Rows from block 3 of a small self-supervised image encoder, named by matrix and row number. Rows with one number belong to one neuron. Each number is 200 + 30 x the weight over its row's rms, rounded and kept within 0 to 999. All counts start at 0.
After each neuron's rows are labels from the 100 images, of 14976, where the neuron reaches its highest value: "strongest on" is what is common among them. Only what is clearly more common there than usual is listed. The data: scattered letters and digits in many colours. In brackets: how many of the 100, against the usual share in percent.
# fc1: MLP up (model.blocks.3.mlp.fc1.weight, 768x192), inputs 96-191
# fc2: MLP down (model.blocks.3.mlp.fc2.weight, 192x768, transposed), outputs 96-191

fc1.725,202,180,205,174,191,191,170,219,216,153,225,190,193,210,183,228,162,219,210,214,209,149,240,262,218,214,197,161,195,189,243,225,131,202,169,232,211,223,196,227,246,157,157,171,159,185,161,214,231,235,266,234,224,208,164,234,209,218,209,248,203,173,162,200,212,213,184,210,192,202,199,137,247,169,159,175,191,187,146,119,167,194,231,231,185,184,123,191,190,158,222,190,215,166,215,213
fc2.725,229,163,181,210,166,171,126,223,142,191,208,204,211,177,229,188,249,217,284,218,200,168,244,157,217,250,195,211,236,169,185,147,204,146,135,192,181,171,158,183,179,161,199,201,240,221,251,235,201,215,191,205,190,229,232,210,191,223,224,199,205,206,172,238,191,157,160,203,211,145,172,186,192,248,220,205,172,202,214,184,192,206,210,225,185,204,183,171,201,166,240,179,151,178,200,123
strongest on: red (100 vs 39.4); brown (44 vs 19.9); blue (43 vs 20); black (42 vs 19.7)

fc1.54,200,170,198,179,218,136,180,170,164,198,217,152,266,211,196,213,228,208,225,180,178,193,232,256,169,238,206,180,194,204,161,190,231,250,221,204,218,233,201,231,169,198,204,181,185,231,221,170,219,224,233,218,214,234,235,203,186,182,195,219,206,205,185,180,236,219,152,189,182,205,202,207,234,204,202,197,192,269,175,183,209,203,233,163,262,231,238,124,187,134,148,173,213,169,184,204
fc2.54,177,164,202,237,154,218,238,201,228,183,150,190,201,180,225,210,223,182,210,238,172,203,197,177,207,177,235,190,206,219,227,164,153,218,157,225,184,210,197,204,194,251,175,170,193,205,239,196,152,200,208,253,150,259,233,138,228,241,247,194,194,216,204,189,236,146,234,216,162,239,158,179,178,242,132,226,205,213,230,168,154,186,153,241,223,213,225,165,204,187,166,242,157,159,234,165
strongest on: yellow (43 vs 19.5); pink (42 vs 19.7)

fc1.30,149,267,236,197,223,189,187,223,211,160,199,210,180,228,134,182,193,211,191,206,186,219,227,194,295,167,221,226,248,158,228,154,147,214,140,214,201,225,210,213,189,190,284,166,157,227,208,157,179,221,226,152,215,217,228,168,165,176,188,186,235,185,229,208,183,223,249,166,212,178,212,189,248,147,212,177,132,227,135,134,187,170,214,191,199,207,180,153,217,194,174,173,201,233,153,141
fc2.30,201,150,190,229,203,160,211,207,180,195,136,229,187,214,257,135,173,198,243,216,163,201,192,196,205,226,167,218,193,200,250,253,176,209,207,178,195,177,165,179,246,137,165,230,173,161,172,162,181,228,164,177,211,214,194,151,221,227,181,228,154,161,227,169,196,232,180,234,203,173,227,172,210,175,223,218,216,220,153,149,168,195,187,127,213,178,206,180,193,160,239,164,204,190,232,208
strongest on: teal (98 vs 40)

fc1.761,202,152,152,207,192,185,193,179,205,169,213,221,200,216,221,213,218,211,193,252,179,133,279,185,149,223,226,239,206,181,191,236,198,169,215,199,239,223,169,186,255,173,201,181,210,190,178,200,211,234,210,224,214,204,162,185,240,215,232,181,208,243,226,243,113,246,163,200,254,205,198,208,175,169,151,201,227,218,152,204,173,174,175,249,151,216,201,248,215,148,208,186,137,164,229,190
fc2.761,201,237,203,235,169,172,218,187,169,167,203,246,207,182,163,254,203,128,216,188,175,178,234,174,223,150,184,242,200,208,195,194,211,192,171,201,195,182,208,165,233,183,216,177,196,238,262,243,174,219,215,182,182,185,200,195,157,211,163,180,226,172,234,181,204,158,151,170,234,195,179,235,207,168,203,180,173,210,164,225,198,275,214,178,222,252,203,191,155,253,255,199,186,200,261,167
strongest on: red (91 vs 39.4)

fc1.5,200,190,168,199,247,176,208,199,219,200,253,201,200,163,202,200,193,191,195,196,220,206,179,244,219,172,149,215,172,219,204,212,236,163,194,204,230,185,235,229,178,219,197,194,278,211,171,208,158,233,223,157,180,235,194,202,191,193,266,164,194,183,189,158,196,207,202,208,165,227,205,194,190,260,238,187,217,192,242,148,231,169,200,197,264,206,193,196,158,218,169,185,163,220,193,194
fc2.5,186,225,238,176,220,224,207,244,242,162,222,207,234,206,241,217,209,179,230,238,221,237,213,178,187,189,167,229,189,223,152,251,222,184,212,153,221,225,245,206,193,184,191,196,171,214,219,211,177,236,209,157,191,156,260,239,179,174,199,207,187,209,180,175,173,233,173,167,204,281,235,229,219,171,211,194,195,186,218,183,236,221,139,260,179,207,242,138,161,168,182,154,177,180,267,182
strongest on: black (49 vs 19.7); brown (46 vs 19.9); purple (41 vs 19.7); count: six (39 vs 16.4)

fc1.543,230,173,199,202,258,238,170,199,175,218,185,261,164,241,178,218,155,238,192,206,197,203,211,252,229,204,184,192,198,157,154,211,181,232,195,214,209,140,200,212,179,179,252,219,215,206,267,179,247,222,167,221,215,196,206,170,226,204,198,201,245,238,168,255,203,182,228,240,163,178,153,223,246,199,203,137,225,204,168,243,167,130,240,151,190,179,261,234,175,206,183,177,157,263,145,221
fc2.543,157,174,234,179,233,219,174,216,256,209,187,235,206,176,207,167,241,202,265,156,196,198,232,176,199,214,173,215,142,126,213,187,137,211,176,202,181,187,204,219,215,219,176,176,157,231,208,198,189,239,230,155,191,230,226,195,189,169,169,167,210,143,223,184,179,198,151,223,241,259,177,178,212,222,243,150,268,162,148,204,236,156,211,207,266,215,202,231,237,233,196,232,248,169,243,199
strongest on: white (41 vs 19.4)

fc1.202,166,211,221,177,188,207,237,188,254,214,158,223,193,190,177,211,231,261,200,199,161,207,240,215,182,151,223,257,194,214,195,254,196,180,239,248,155,218,244,152,206,223,162,213,158,217,201,211,231,215,178,189,202,243,179,170,231,238,169,224,173,169,240,155,226,185,182,159,198,203,187,144,176,265,203,181,206,157,215,187,203,194,173,178,200,253,196,207,160,199,236,201,242,159,208,194
fc2.202,257,224,194,240,200,242,212,212,199,234,221,204,202,168,191,155,206,180,217,184,148,213,244,199,184,183,214,248,227,207,177,185,190,215,159,229,204,278,144,157,184,229,175,202,241,153,204,147,181,185,213,222,229,205,173,212,238,203,222,217,226,203,223,192,182,216,215,263,254,210,121,192,193,216,212,181,180,214,169,168,230,211,144,171,215,184,176,201,222,209,238,200,209,203,160,195
strongest on: yellow (44 vs 19.5)

fc1.247,253,212,187,186,216,208,158,180,200,232,201,179,242,250,262,196,213,230,234,203,173,190,205,193,266,257,244,148,214,194,218,211,243,152,259,264,196,199,232,224,225,170,140,201,247,219,214,248,175,178,166,150,177,147,169,210,245,213,242,230,152,133,167,227,224,200,208,148,256,222,171,192,175,204,207,209,179,205,184,157,203,228,163,241,185,211,238,182,228,210,173,240,213,139,175,213
fc2.247,153,199,203,162,203,184,155,246,180,203,198,191,213,220,228,215,196,124,215,212,228,186,196,158,178,207,212,202,214,221,204,208,204,210,251,255,174,208,232,223,228,175,263,213,211,198,207,183,206,215,203,232,145,198,227,187,179,182,195,236,123,206,203,251,217,256,207,193,199,204,196,195,207,199,196,204,195,163,214,158,214,278,207,235,135,186,265,233,186,212,201,221,190,258,174,239
strongest on: red (74 vs 39.4); orange (60 vs 19.3); white (53 vs 19.4); yellow (51 vs 19.5)

fc1.31,185,159,176,206,147,122,222,177,153,210,218,221,206,203,212,182,222,122,201,183,204,214,210,216,162,212,200,163,213,251,197,213,163,181,251,187,208,186,214,210,200,170,138,144,173,176,198,225,207,194,174,225,180,226,194,205,204,236,242,169,264,164,235,205,229,184,238,210,213,209,198,193,168,254,130,200,207,240,166,191,227,253,205,266,168,134,211,193,167,197,174,219,206,175,157,131
fc2.31,229,140,213,265,234,177,246,216,217,150,234,191,192,195,177,206,194,202,188,215,141,238,171,238,182,160,229,196,201,224,215,220,175,192,214,190,238,170,244,154,148,169,222,195,205,195,229,162,210,182,188,195,196,222,234,218,164,236,212,235,165,221,208,225,150,213,246,213,184,167,255,160,217,232,180,230,245,171,212,218,234,204,214,203,158,217,263,199,261,195,131,242,180,205,196,210
strongest on: black (53 vs 19.7); blue (48 vs 20); purple (47 vs 19.7)

fc1.386,253,177,227,183,251,187,193,212,261,163,231,263,190,228,204,211,179,228,178,224,219,214,208,186,156,175,206,180,243,176,178,197,200,167,202,205,217,226,173,159,180,210,222,163,193,194,258,181,181,217,148,188,233,182,137,153,153,181,177,199,140,170,208,246,224,178,149,234,177,172,170,177,250,162,195,176,159,169,228,163,185,211,198,222,211,212,188,212,191,180,219,212,249,169,260,234
fc2.386,190,220,186,250,165,167,253,159,179,183,206,174,171,177,227,216,188,214,218,242,180,182,222,156,243,212,275,166,262,213,145,252,234,158,176,185,183,193,210,169,225,199,148,180,223,229,183,225,162,181,227,189,159,229,213,166,230,242,176,184,154,209,222,228,216,239,196,151,227,182,210,187,189,190,151,237,167,242,160,190,224,198,186,158,236,258,206,200,221,237,231,231,221,251,170,191
strongest on: red (77 vs 39.4); black (48 vs 19.7); purple (44 vs 19.7); brown (43 vs 19.9)

fc1.205,172,177,169,163,241,198,207,189,152,213,140,202,248,224,218,267,221,196,194,211,201,233,204,158,248,238,185,200,216,215,194,220,187,207,238,183,199,171,187,145,211,234,212,173,149,167,251,206,170,202,222,140,195,212,215,229,228,183,170,170,159,229,232,238,220,188,122,166,193,172,204,219,206,183,184,244,183,193,198,162,182,205,214,218,206,179,234,188,132,243,184,189,167,182,214,223
fc2.205,210,217,188,167,153,174,147,199,201,140,190,186,232,176,229,159,227,282,171,182,209,219,159,243,198,236,229,172,212,182,213,209,225,174,229,246,206,263,219,141,162,202,190,153,210,236,199,221,254,269,255,204,179,230,221,226,188,180,202,197,201,215,203,245,211,174,158,186,202,229,214,225,226,215,139,199,225,246,143,219,210,186,205,168,220,191,228,226,196,151,186,177,208,203,201,207
strongest on: brown (55 vs 19.9); black (53 vs 19.7)

fc1.699,217,234,249,220,158,208,226,190,159,180,184,154,223,189,229,221,180,149,204,249,198,220,223,160,269,166,167,185,180,206,146,220,163,217,198,211,218,171,231,125,187,228,201,231,172,279,208,205,176,174,181,132,156,220,232,206,208,184,257,287,215,215,243,164,214,182,218,170,183,221,169,180,183,188,253,190,165,161,181,198,185,220,216,222,204,176,197,178,188,179,125,183,176,212,182,198
fc2.699,211,157,259,220,183,229,208,227,163,230,176,186,215,203,200,179,178,120,199,236,223,215,175,190,193,197,173,139,189,197,211,182,181,195,290,265,170,233,203,205,211,220,107,207,223,136,209,183,211,172,228,225,199,166,149,184,259,185,214,148,204,220,220,212,234,186,172,226,185,210,245,249,183,245,232,186,174,217,163,207,177,239,150,247,205,170,264,195,179,232,242,214,142,195,186,155
strongest on: brown (43 vs 19.9); black (41 vs 19.7); the character C (28 vs 9.7)

fc1.601,240,179,144,218,154,210,227,183,186,182,240,174,202,228,171,173,214,181,231,210,184,228,177,182,232,216,232,175,191,146,207,253,253,194,168,234,167,146,220,183,205,203,228,207,172,189,218,146,183,176,237,165,129,219,171,203,246,175,144,185,249,193,224,258,191,197,237,224,247,188,169,240,180,225,198,194,166,182,160,224,217,206,190,219,233,177,203,166,235,248,203,177,198,181,128,233
fc2.601,237,186,172,165,196,232,251,160,200,195,167,244,191,186,175,243,177,146,200,165,181,227,215,230,207,179,194,249,194,248,218,204,245,224,211,194,179,154,202,171,192,214,158,219,202,182,242,224,216,191,256,217,216,166,148,228,197,199,200,191,207,256,180,225,251,195,219,179,250,206,239,161,201,178,220,182,203,174,168,229,216,235,198,214,192,195,221,176,160,188,166,228,177,269,233,203
strongest on: black (57 vs 19.7); brown (45 vs 19.9); purple (40 vs 19.7); the character V (30 vs 9)

fc1.621,181,222,164,150,256,174,200,260,222,203,224,193,168,232,190,257,219,215,175,204,185,247,167,173,188,215,157,199,166,249,206,214,211,207,183,226,199,202,205,190,185,231,244,194,184,214,237,239,175,179,215,205,173,272,253,156,193,193,212,131,200,124,145,162,224,173,213,203,262,162,187,256,206,174,241,233,194,209,177,202,200,170,161,203,182,167,201,238,233,251,203,166,200,232,178,186
fc2.621,227,201,176,185,198,169,147,250,165,207,190,216,188,218,195,196,166,184,191,190,194,206,206,165,187,178,219,232,223,200,213,235,194,168,185,157,226,197,173,217,196,184,208,214,195,214,245,158,164,204,145,168,235,224,193,214,209,211,267,151,226,165,162,218,228,233,179,208,237,237,186,198,235,235,157,207,217,237,200,176,245,139,226,149,173,186,223,207,208,152,205,244,244,197,159,207
strongest on: blue (60 vs 20); brown (53 vs 19.9); purple (43 vs 19.7)

fc1.617,217,230,245,191,232,235,212,139,155,190,213,188,161,129,208,226,235,171,209,215,249,196,169,186,206,194,215,219,142,158,203,189,205,191,143,243,211,157,208,212,193,240,239,148,257,218,123,189,237,207,172,180,180,214,197,204,235,208,195,206,174,214,200,214,167,205,234,193,182,170,236,140,175,201,200,180,174,159,175,228,239,163,169,216,217,206,193,198,176,131,271,208,194,202,185,216
fc2.617,190,227,165,210,224,220,186,247,188,234,204,201,163,177,214,248,233,180,140,162,199,190,236,236,200,178,208,182,259,169,169,222,228,252,208,171,211,244,208,204,171,227,232,240,206,201,230,202,182,160,201,163,232,155,197,166,240,192,195,239,204,192,229,238,200,216,193,193,208,208,214,233,206,205,162,233,169,244,218,211,209,225,238,163,216,142,219,203,227,201,195,159,187,227,231,217
strongest on: yellow (56 vs 19.5); orange (53 vs 19.3); pink (47 vs 19.7)

fc1.446,171,133,220,195,182,264,175,189,211,150,173,229,210,223,194,230,182,262,182,248,199,205,186,161,166,238,177,206,227,243,196,215,181,230,164,144,181,216,199,187,202,211,178,214,206,215,191,213,170,187,183,168,239,222,227,241,174,232,259,200,200,203,181,183,217,203,211,220,213,178,176,200,211,235,242,205,180,192,132,212,185,200,193,220,211,191,173,213,227,176,177,214,230,192,300,241
fc2.446,192,185,167,237,178,182,174,174,265,210,216,170,193,200,182,185,170,221,183,195,154,183,271,206,210,205,171,202,198,257,250,173,223,178,154,220,223,209,225,257,236,218,200,175,228,191,227,158,141,169,165,146,211,234,205,227,203,182,187,221,237,204,214,194,160,200,208,260,238,238,164,176,180,189,208,214,233,177,173,224,190,157,179,199,262,165,247,167,218,200,216,165,219,192,201,220
strongest on: black (56 vs 19.7); blue (52 vs 20); purple (48 vs 19.7); brown (42 vs 19.9)

fc1.138,195,201,190,173,210,239,166,214,264,150,203,212,228,187,165,185,196,159,155,209,221,183,248,195,217,202,207,189,193,257,251,214,213,231,185,184,201,215,266,198,157,210,245,168,242,180,248,140,216,247,192,179,137,216,187,193,195,182,173,212,190,207,263,207,203,197,215,214,186,225,210,149,189,196,174,202,231,139,190,176,176,191,183,193,215,199,196,165,164,166,196,236,195,232,199,217
fc2.138,193,218,164,180,210,241,209,136,188,171,226,268,221,166,190,189,207,167,166,222,190,212,230,199,189,181,223,175,214,167,174,196,202,174,153,234,214,182,246,232,190,196,237,183,191,195,190,189,193,263,240,219,189,147,165,199,195,240,245,186,193,152,262,164,192,231,233,184,147,209,168,202,134,205,198,191,162,211,258,191,174,215,240,169,145,184,253,184,136,171,122,259,164,202,235,198
strongest on: blue (46 vs 20); brown (41 vs 19.9); black (40 vs 19.7)

fc1.700,206,202,137,243,163,219,186,251,225,228,192,169,216,188,164,181,179,178,155,203,157,202,251,225,239,208,205,207,171,237,205,177,217,204,167,169,246,185,188,226,177,184,261,211,214,215,188,157,181,257,184,147,156,232,222,145,192,186,185,234,191,204,183,170,168,264,217,183,184,250,249,212,215,202,188,229,205,184,155,176,225,258,179,185,154,174,210,213,173,184,182,220,189,213,207,225
fc2.700,182,201,214,143,207,198,180,207,220,192,202,205,182,224,235,156,186,172,189,196,178,241,188,180,152,168,160,209,264,219,204,144,197,187,220,283,204,253,288,185,177,194,157,203,230,185,161,148,200,228,210,228,224,206,234,190,192,203,219,213,177,182,253,228,206,174,158,196,171,200,152,209,181,228,185,223,190,154,171,204,180,221,252,218,181,219,176,145,195,136,158,261,253,218,200,213
strongest on: teal (71 vs 40); count: six (39 vs 16.4)

fc1.533,164,179,221,180,184,257,198,186,176,214,157,185,188,190,274,197,235,217,183,177,194,153,174,143,170,185,176,141,252,174,209,172,180,202,212,234,171,182,215,180,186,210,164,235,153,201,230,179,186,241,186,210,184,181,193,208,232,264,195,243,239,223,223,218,163,165,243,198,230,157,254,185,153,202,175,225,224,170,139,230,195,216,189,185,211,170,237,191,180,195,244,165,214,179,228,127
fc2.533,159,204,209,231,264,210,201,190,243,149,185,241,210,157,255,179,171,229,159,255,189,234,155,223,222,246,171,199,175,164,229,186,196,245,183,161,237,186,218,183,231,261,229,203,238,201,225,197,207,170,184,179,182,255,199,155,168,215,214,194,247,235,243,251,179,179,165,226,219,256,204,212,199,155,191,178,196,238,194,216,241,234,196,235,213,208,180,207,236,167,181,204,208,182,229,203
strongest on: blue (55 vs 20); black (54 vs 19.7); brown (47 vs 19.9); purple (45 vs 19.7)

fc1.696,193,226,228,195,236,156,171,214,195,251,173,203,208,155,244,220,235,181,171,208,204,232,158,182,207,170,163,198,216,178,199,165,240,169,179,207,179,221,167,208,181,204,152,193,208,152,174,189,191,204,132,223,214,195,217,204,130,206,222,235,173,116,158,193,186,171,174,195,137,171,221,188,167,163,179,191,188,199,208,179,182,239,166,215,127,163,218,211,234,232,214,218,145,253,231,155
fc2.696,172,166,240,223,219,213,222,221,204,159,230,208,247,199,181,236,206,164,178,214,180,176,137,239,216,200,185,174,202,193,259,223,241,215,178,227,217,216,217,259,182,195,212,168,183,213,142,193,216,164,200,235,232,229,239,184,191,238,271,199,180,229,191,225,155,174,214,190,208,152,181,190,250,166,209,240,161,133,231,197,183,171,269,185,167,299,247,213,210,226,192,271,159,179,186,221
strongest on: yellow (45 vs 19.5)

fc1.91,193,213,198,176,230,155,168,201,186,199,211,164,217,148,221,209,193,157,212,159,215,201,177,214,195,185,202,221,239,189,216,136,245,207,205,188,227,194,168,206,166,195,185,167,205,205,209,187,185,178,170,164,187,157,233,235,182,231,244,204,206,235,182,200,156,134,163,274,239,207,191,240,181,195,183,184,190,154,255,173,190,168,244,144,202,184,228,220,181,173,253,178,256,214,199,244
fc2.91,166,223,211,155,184,152,249,178,141,219,222,174,277,185,216,219,190,203,170,227,232,194,146,220,211,212,199,237,223,179,169,183,180,229,197,191,170,224,152,244,199,204,200,227,194,119,259,174,182,232,261,203,148,207,157,188,197,170,222,233,204,222,213,182,214,210,259,225,198,211,219,205,183,227,195,202,214,186,247,209,210,216,197,225,172,212,191,168,140,247,238,233,229,245,128,267
strongest on: yellow (94 vs 19.5); orange (51 vs 19.3)

fc1.178,170,201,208,224,209,197,189,252,200,134,220,209,207,187,147,193,234,245,159,221,197,150,179,191,248,194,231,191,194,233,199,167,190,216,258,194,169,209,191,261,175,164,236,181,227,156,132,210,189,209,200,186,214,264,218,190,216,272,248,157,237,235,207,214,218,230,155,242,243,127,204,245,228,175,197,243,193,187,159,196,223,240,229,247,189,206,134,246,221,224,210,205,208,199,200,189
fc2.178,210,183,225,187,223,212,217,234,180,186,160,194,225,226,149,144,228,243,225,178,183,190,181,145,239,281,179,209,204,233,202,211,184,229,211,175,131,206,155,204,232,181,167,207,229,152,187,230,222,207,183,206,171,237,213,232,233,185,161,236,200,158,192,201,190,216,211,216,205,205,159,215,182,230,238,194,168,216,199,230,227,205,190,192,205,145,172,249,236,196,125,196,203,222,152,212
strongest on: white (66 vs 19.4)

fc1.464,241,194,166,195,216,177,223,171,182,275,243,175,221,225,216,182,249,163,207,212,197,251,253,158,164,172,180,209,239,195,170,204,233,226,218,170,242,175,180,233,218,251,163,189,215,183,138,213,234,240,222,198,194,182,165,222,112,196,253,231,188,218,194,195,232,147,199,212,227,192,190,203,169,198,174,171,207,208,212,223,144,170,167,151,220,239,215,229,206,157,205,147,186,213,188,173
fc2.464,183,251,234,195,192,226,204,248,162,173,194,170,246,160,169,225,226,213,150,212,221,208,204,216,192,196,218,183,206,142,157,171,171,212,168,227,217,195,250,188,156,202,233,163,193,222,212,201,172,242,181,226,231,218,176,242,169,220,189,237,189,144,174,194,216,206,210,229,185,216,170,221,178,194,185,222,166,198,240,174,198,196,154,164,177,261,172,185,116,225,229,197,227,204,152,260
strongest on: yellow (73 vs 19.5); orange (56 vs 19.3)

fc1.151,208,290,170,201,180,264,218,188,190,235,203,222,165,218,176,216,188,148,200,210,185,217,208,222,201,230,215,183,180,157,209,194,235,166,168,204,220,213,139,177,209,227,193,190,211,224,199,168,208,237,186,146,210,284,208,215,221,237,272,202,206,224,221,250,174,210,205,178,161,133,225,161,215,179,179,157,222,214,178,202,189,175,215,164,175,170,200,189,216,176,218,185,178,199,216,196
fc2.151,123,205,203,217,221,232,180,181,221,258,174,201,244,177,275,190,137,175,197,181,187,181,177,197,132,202,217,198,200,161,238,193,200,200,151,191,222,202,183,169,194,206,231,241,211,189,249,191,166,200,260,206,219,141,227,230,195,187,263,215,204,220,196,175,206,183,214,189,192,247,245,174,196,214,183,268,187,253,212,199,141,184,217,177,233,193,235,150,191,241,273,218,200,138,176,194
strongest on: yellow (84 vs 19.5); white (53 vs 19.4); orange (42 vs 19.3)

fc1.395,197,222,244,243,230,229,188,219,170,233,266,190,201,239,178,252,194,226,197,191,204,206,193,213,185,194,257,249,155,192,229,140,158,182,201,208,154,192,167,206,178,198,204,160,208,210,212,222,228,163,182,173,227,219,228,157,217,177,173,200,193,156,227,204,260,177,200,198,136,161,236,197,233,230,202,142,180,207,199,256,241,176,213,233,234,164,190,206,158,174,213,136,197,162,228,166
fc2.395,222,216,185,178,158,254,234,157,191,174,209,189,214,234,174,206,214,195,145,233,151,220,151,200,221,228,136,217,160,259,181,152,191,190,160,200,220,240,231,235,215,165,194,246,187,266,212,215,161,231,168,170,234,237,233,197,194,158,184,237,199,173,207,183,150,156,230,225,186,220,145,215,177,234,233,254,248,213,234,180,245,201,241,181,172,202,235,203,223,204,177,172,229,211,202,238
strongest on: white (44 vs 19.4); pink (42 vs 19.7)

fc1.380,100,180,224,230,150,229,208,159,197,233,185,198,196,211,201,206,201,182,192,201,147,198,195,217,187,203,165,211,229,170,186,142,241,206,251,168,222,227,198,189,215,240,170,172,134,165,185,210,231,222,193,207,250,225,212,212,168,237,248,210,205,259,198,143,193,182,245,257,193,202,205,185,211,214,155,192,190,193,199,288,182,218,161,145,176,218,182,213,238,196,205,155,184,190,199,183
fc2.380,141,213,250,179,178,278,200,228,203,219,221,142,180,148,191,219,148,233,130,203,268,214,223,193,217,174,191,176,233,175,222,182,230,277,185,178,186,204,217,171,206,231,172,175,167,174,192,222,195,191,168,170,227,169,143,225,195,162,220,157,198,209,187,191,264,231,212,245,192,211,221,229,184,179,173,227,273,221,177,214,149,175,237,199,170,292,230,201,200,213,212,205,203,180,251,209
strongest on: black (100 vs 19.7); blue (45 vs 20); brown (41 vs 19.9)

fc1.371,167,226,196,190,212,173,212,203,205,213,241,195,216,151,226,165,158,216,227,149,130,159,255,214,204,236,208,218,161,185,191,189,255,182,212,196,199,220,197,253,189,213,195,161,239,177,228,183,180,218,206,189,194,178,244,163,176,229,213,214,229,215,192,252,207,228,138,186,201,135,183,210,160,177,197,160,201,195,244,213,191,247,178,168,233,205,268,205,179,216,171,199,155,203,213,201
fc2.371,164,223,209,183,206,176,151,210,195,225,195,194,206,195,236,216,159,191,231,213,167,155,213,215,197,215,199,147,247,214,175,206,209,227,230,191,227,167,252,232,228,207,190,176,163,162,209,200,176,186,242,243,182,206,205,146,152,197,150,201,242,219,220,190,151,189,155,209,251,160,248,168,206,236,196,210,220,227,184,215,195,183,127,161,229,226,185,223,162,196,164,225,221,164,209,177
strongest on: red (71 vs 39.4); orange (59 vs 19.3)

fc1.501,187,213,258,217,188,168,183,197,237,220,215,190,219,275,219,234,188,173,230,201,218,262,173,152,198,187,183,200,199,188,154,176,207,175,237,163,256,198,232,222,201,196,201,200,200,180,206,229,206,215,166,203,185,202,222,236,214,169,178,198,214,148,186,118,222,202,210,194,184,175,225,173,203,221,176,162,218,156,241,176,191,231,206,230,159,246,168,234,195,167,218,182,186,189,175,244
fc2.501,140,200,199,154,251,232,239,160,195,250,169,183,224,183,263,209,199,262,214,228,252,174,190,204,228,197,223,201,248,208,197,211,183,233,225,225,181,199,220,191,220,213,244,160,198,192,209,214,170,176,188,219,163,204,220,209,231,165,180,244,237,226,178,141,226,206,231,175,174,170,189,208,236,175,190,149,178,243,231,217,149,178,203,213,186,217,184,207,241,241,205,215,227,230,216,208
strongest on: teal (69 vs 40); white (57 vs 19.4); yellow (56 vs 19.5); orange (46 vs 19.3)

fc1.110,223,225,182,151,150,201,173,195,158,235,231,170,183,227,207,216,187,233,145,197,173,192,211,199,193,177,204,197,193,229,245,186,231,232,207,197,177,166,215,206,202,203,137,195,182,243,222,185,125,176,162,183,195,160,191,179,190,215,247,157,228,224,181,197,177,184,247,212,164,215,178,230,190,208,128,238,165,145,243,238,178,198,178,177,158,239,244,213,164,190,117,261,224,197,152,211
fc2.110,196,172,147,190,234,266,227,174,230,205,202,207,158,186,193,209,143,195,195,172,188,149,210,219,206,249,163,227,241,192,204,219,220,184,213,224,192,240,179,178,221,236,250,227,198,213,235,159,93,186,149,183,248,213,184,197,214,189,210,191,174,250,182,208,232,197,220,282,178,197,197,170,211,200,209,190,258,179,219,203,249,205,221,218,193,140,200,196,235,242,230,164,171,217,182,253
strongest on: blue (72 vs 20); teal (71 vs 40); black (51 vs 19.7); purple (42 vs 19.7)

fc1.767,186,211,222,200,212,170,164,226,186,228,201,230,200,208,155,203,178,227,213,221,193,213,246,179,154,180,172,179,227,213,214,147,136,197,214,264,234,180,217,229,205,203,163,232,185,165,181,162,203,250,201,165,195,233,249,175,169,142,221,178,142,159,235,179,208,238,212,226,204,257,162,157,238,205,260,221,196,171,159,158,223,189,206,178,203,191,245,217,229,202,238,150,204,227,253,184
fc2.767,220,201,225,206,173,174,185,223,245,153,179,184,194,238,205,201,233,173,217,193,191,172,154,244,210,217,227,231,209,234,195,158,154,136,203,172,189,196,218,170,207,231,143,263,198,228,217,232,142,135,161,182,189,230,186,203,261,242,210,161,182,181,245,193,203,222,154,168,215,170,162,221,247,171,237,218,240,187,246,212,187,200,215,220,165,194,165,256,222,183,214,213,237,201,233,145
strongest on: red (72 vs 39.4); white (42 vs 19.4); orange (40 vs 19.3); pink (40 vs 19.7)

fc1.551,171,226,234,224,193,262,174,188,197,205,188,192,203,293,213,260,238,181,217,211,173,161,197,218,214,221,208,167,207,228,228,143,212,184,233,192,202,162,199,169,179,294,113,198,214,179,177,254,235,205,135,160,208,198,181,208,216,191,199,161,160,192,215,176,191,173,201,210,207,158,162,224,158,163,186,182,140,150,185,175,224,205,184,265,218,174,180,216,165,229,188,202,172,148,278,206
fc2.551,202,257,186,195,188,276,167,221,180,212,245,224,232,193,168,188,189,183,141,243,159,216,220,195,206,174,234,167,210,164,162,226,179,198,220,164,218,197,207,213,203,211,187,204,190,159,156,211,219,168,184,234,216,220,221,180,182,214,203,211,196,232,185,202,221,253,229,199,220,160,252,223,193,249,191,208,189,161,169,256,173,149,216,214,183,204,214,178,248,164,221,167,172,176,196,206
strongest on: black (75 vs 19.7); blue (43 vs 20); brown (40 vs 19.9)

fc1.511,198,244,224,176,188,169,160,228,199,202,201,192,196,209,203,124,184,226,115,207,260,173,207,198,238,187,204,202,221,238,229,189,199,172,217,184,277,213,187,178,216,201,234,239,222,190,240,200,160,194,183,220,194,197,170,184,187,178,172,174,187,226,153,194,256,206,223,226,246,189,203,145,178,180,196,222,232,185,219,180,159,173,194,216,220,143,228,177,191,278,185,252,206,187,135,158
fc2.511,184,202,190,181,231,183,196,211,205,138,203,199,202,140,178,182,144,206,209,152,252,198,237,131,210,190,249,190,225,179,226,187,206,171,206,231,198,163,206,194,190,155,263,231,210,214,247,228,223,182,206,228,197,174,222,178,161,230,205,188,180,145,239,214,195,216,223,220,188,218,188,214,277,173,305,211,220,184,143,198,230,192,202,256,187,229,200,167,156,190,168,172,210,191,208,234
strongest on: teal (71 vs 40); green (65 vs 39.1); yellow (41 vs 19.5)

fc1.232,186,229,195,206,192,177,158,229,203,228,209,187,234,167,204,229,208,203,208,145,200,227,163,156,274,209,231,195,188,193,181,181,253,228,240,169,182,194,195,228,170,221,176,254,179,187,146,196,194,230,163,202,212,207,211,191,209,220,158,222,202,222,207,180,213,193,199,165,189,173,175,285,209,192,216,273,177,132,147,230,163,154,170,209,139,178,232,181,221,242,195,230,144,220,129,163
fc2.232,190,204,202,189,161,231,202,209,216,147,206,196,182,205,188,221,205,148,186,246,194,178,200,251,243,177,198,227,198,182,213,240,201,185,193,235,194,263,233,231,179,210,143,205,200,191,180,197,178,204,152,209,204,163,180,220,231,231,267,196,204,176,198,230,232,191,188,206,209,157,163,201,265,204,197,179,210,168,198,226,243,187,176,204,136,170,165,205,186,189,202,226,203,245,188,204
strongest on: white (60 vs 19.4); pink (60 vs 19.7)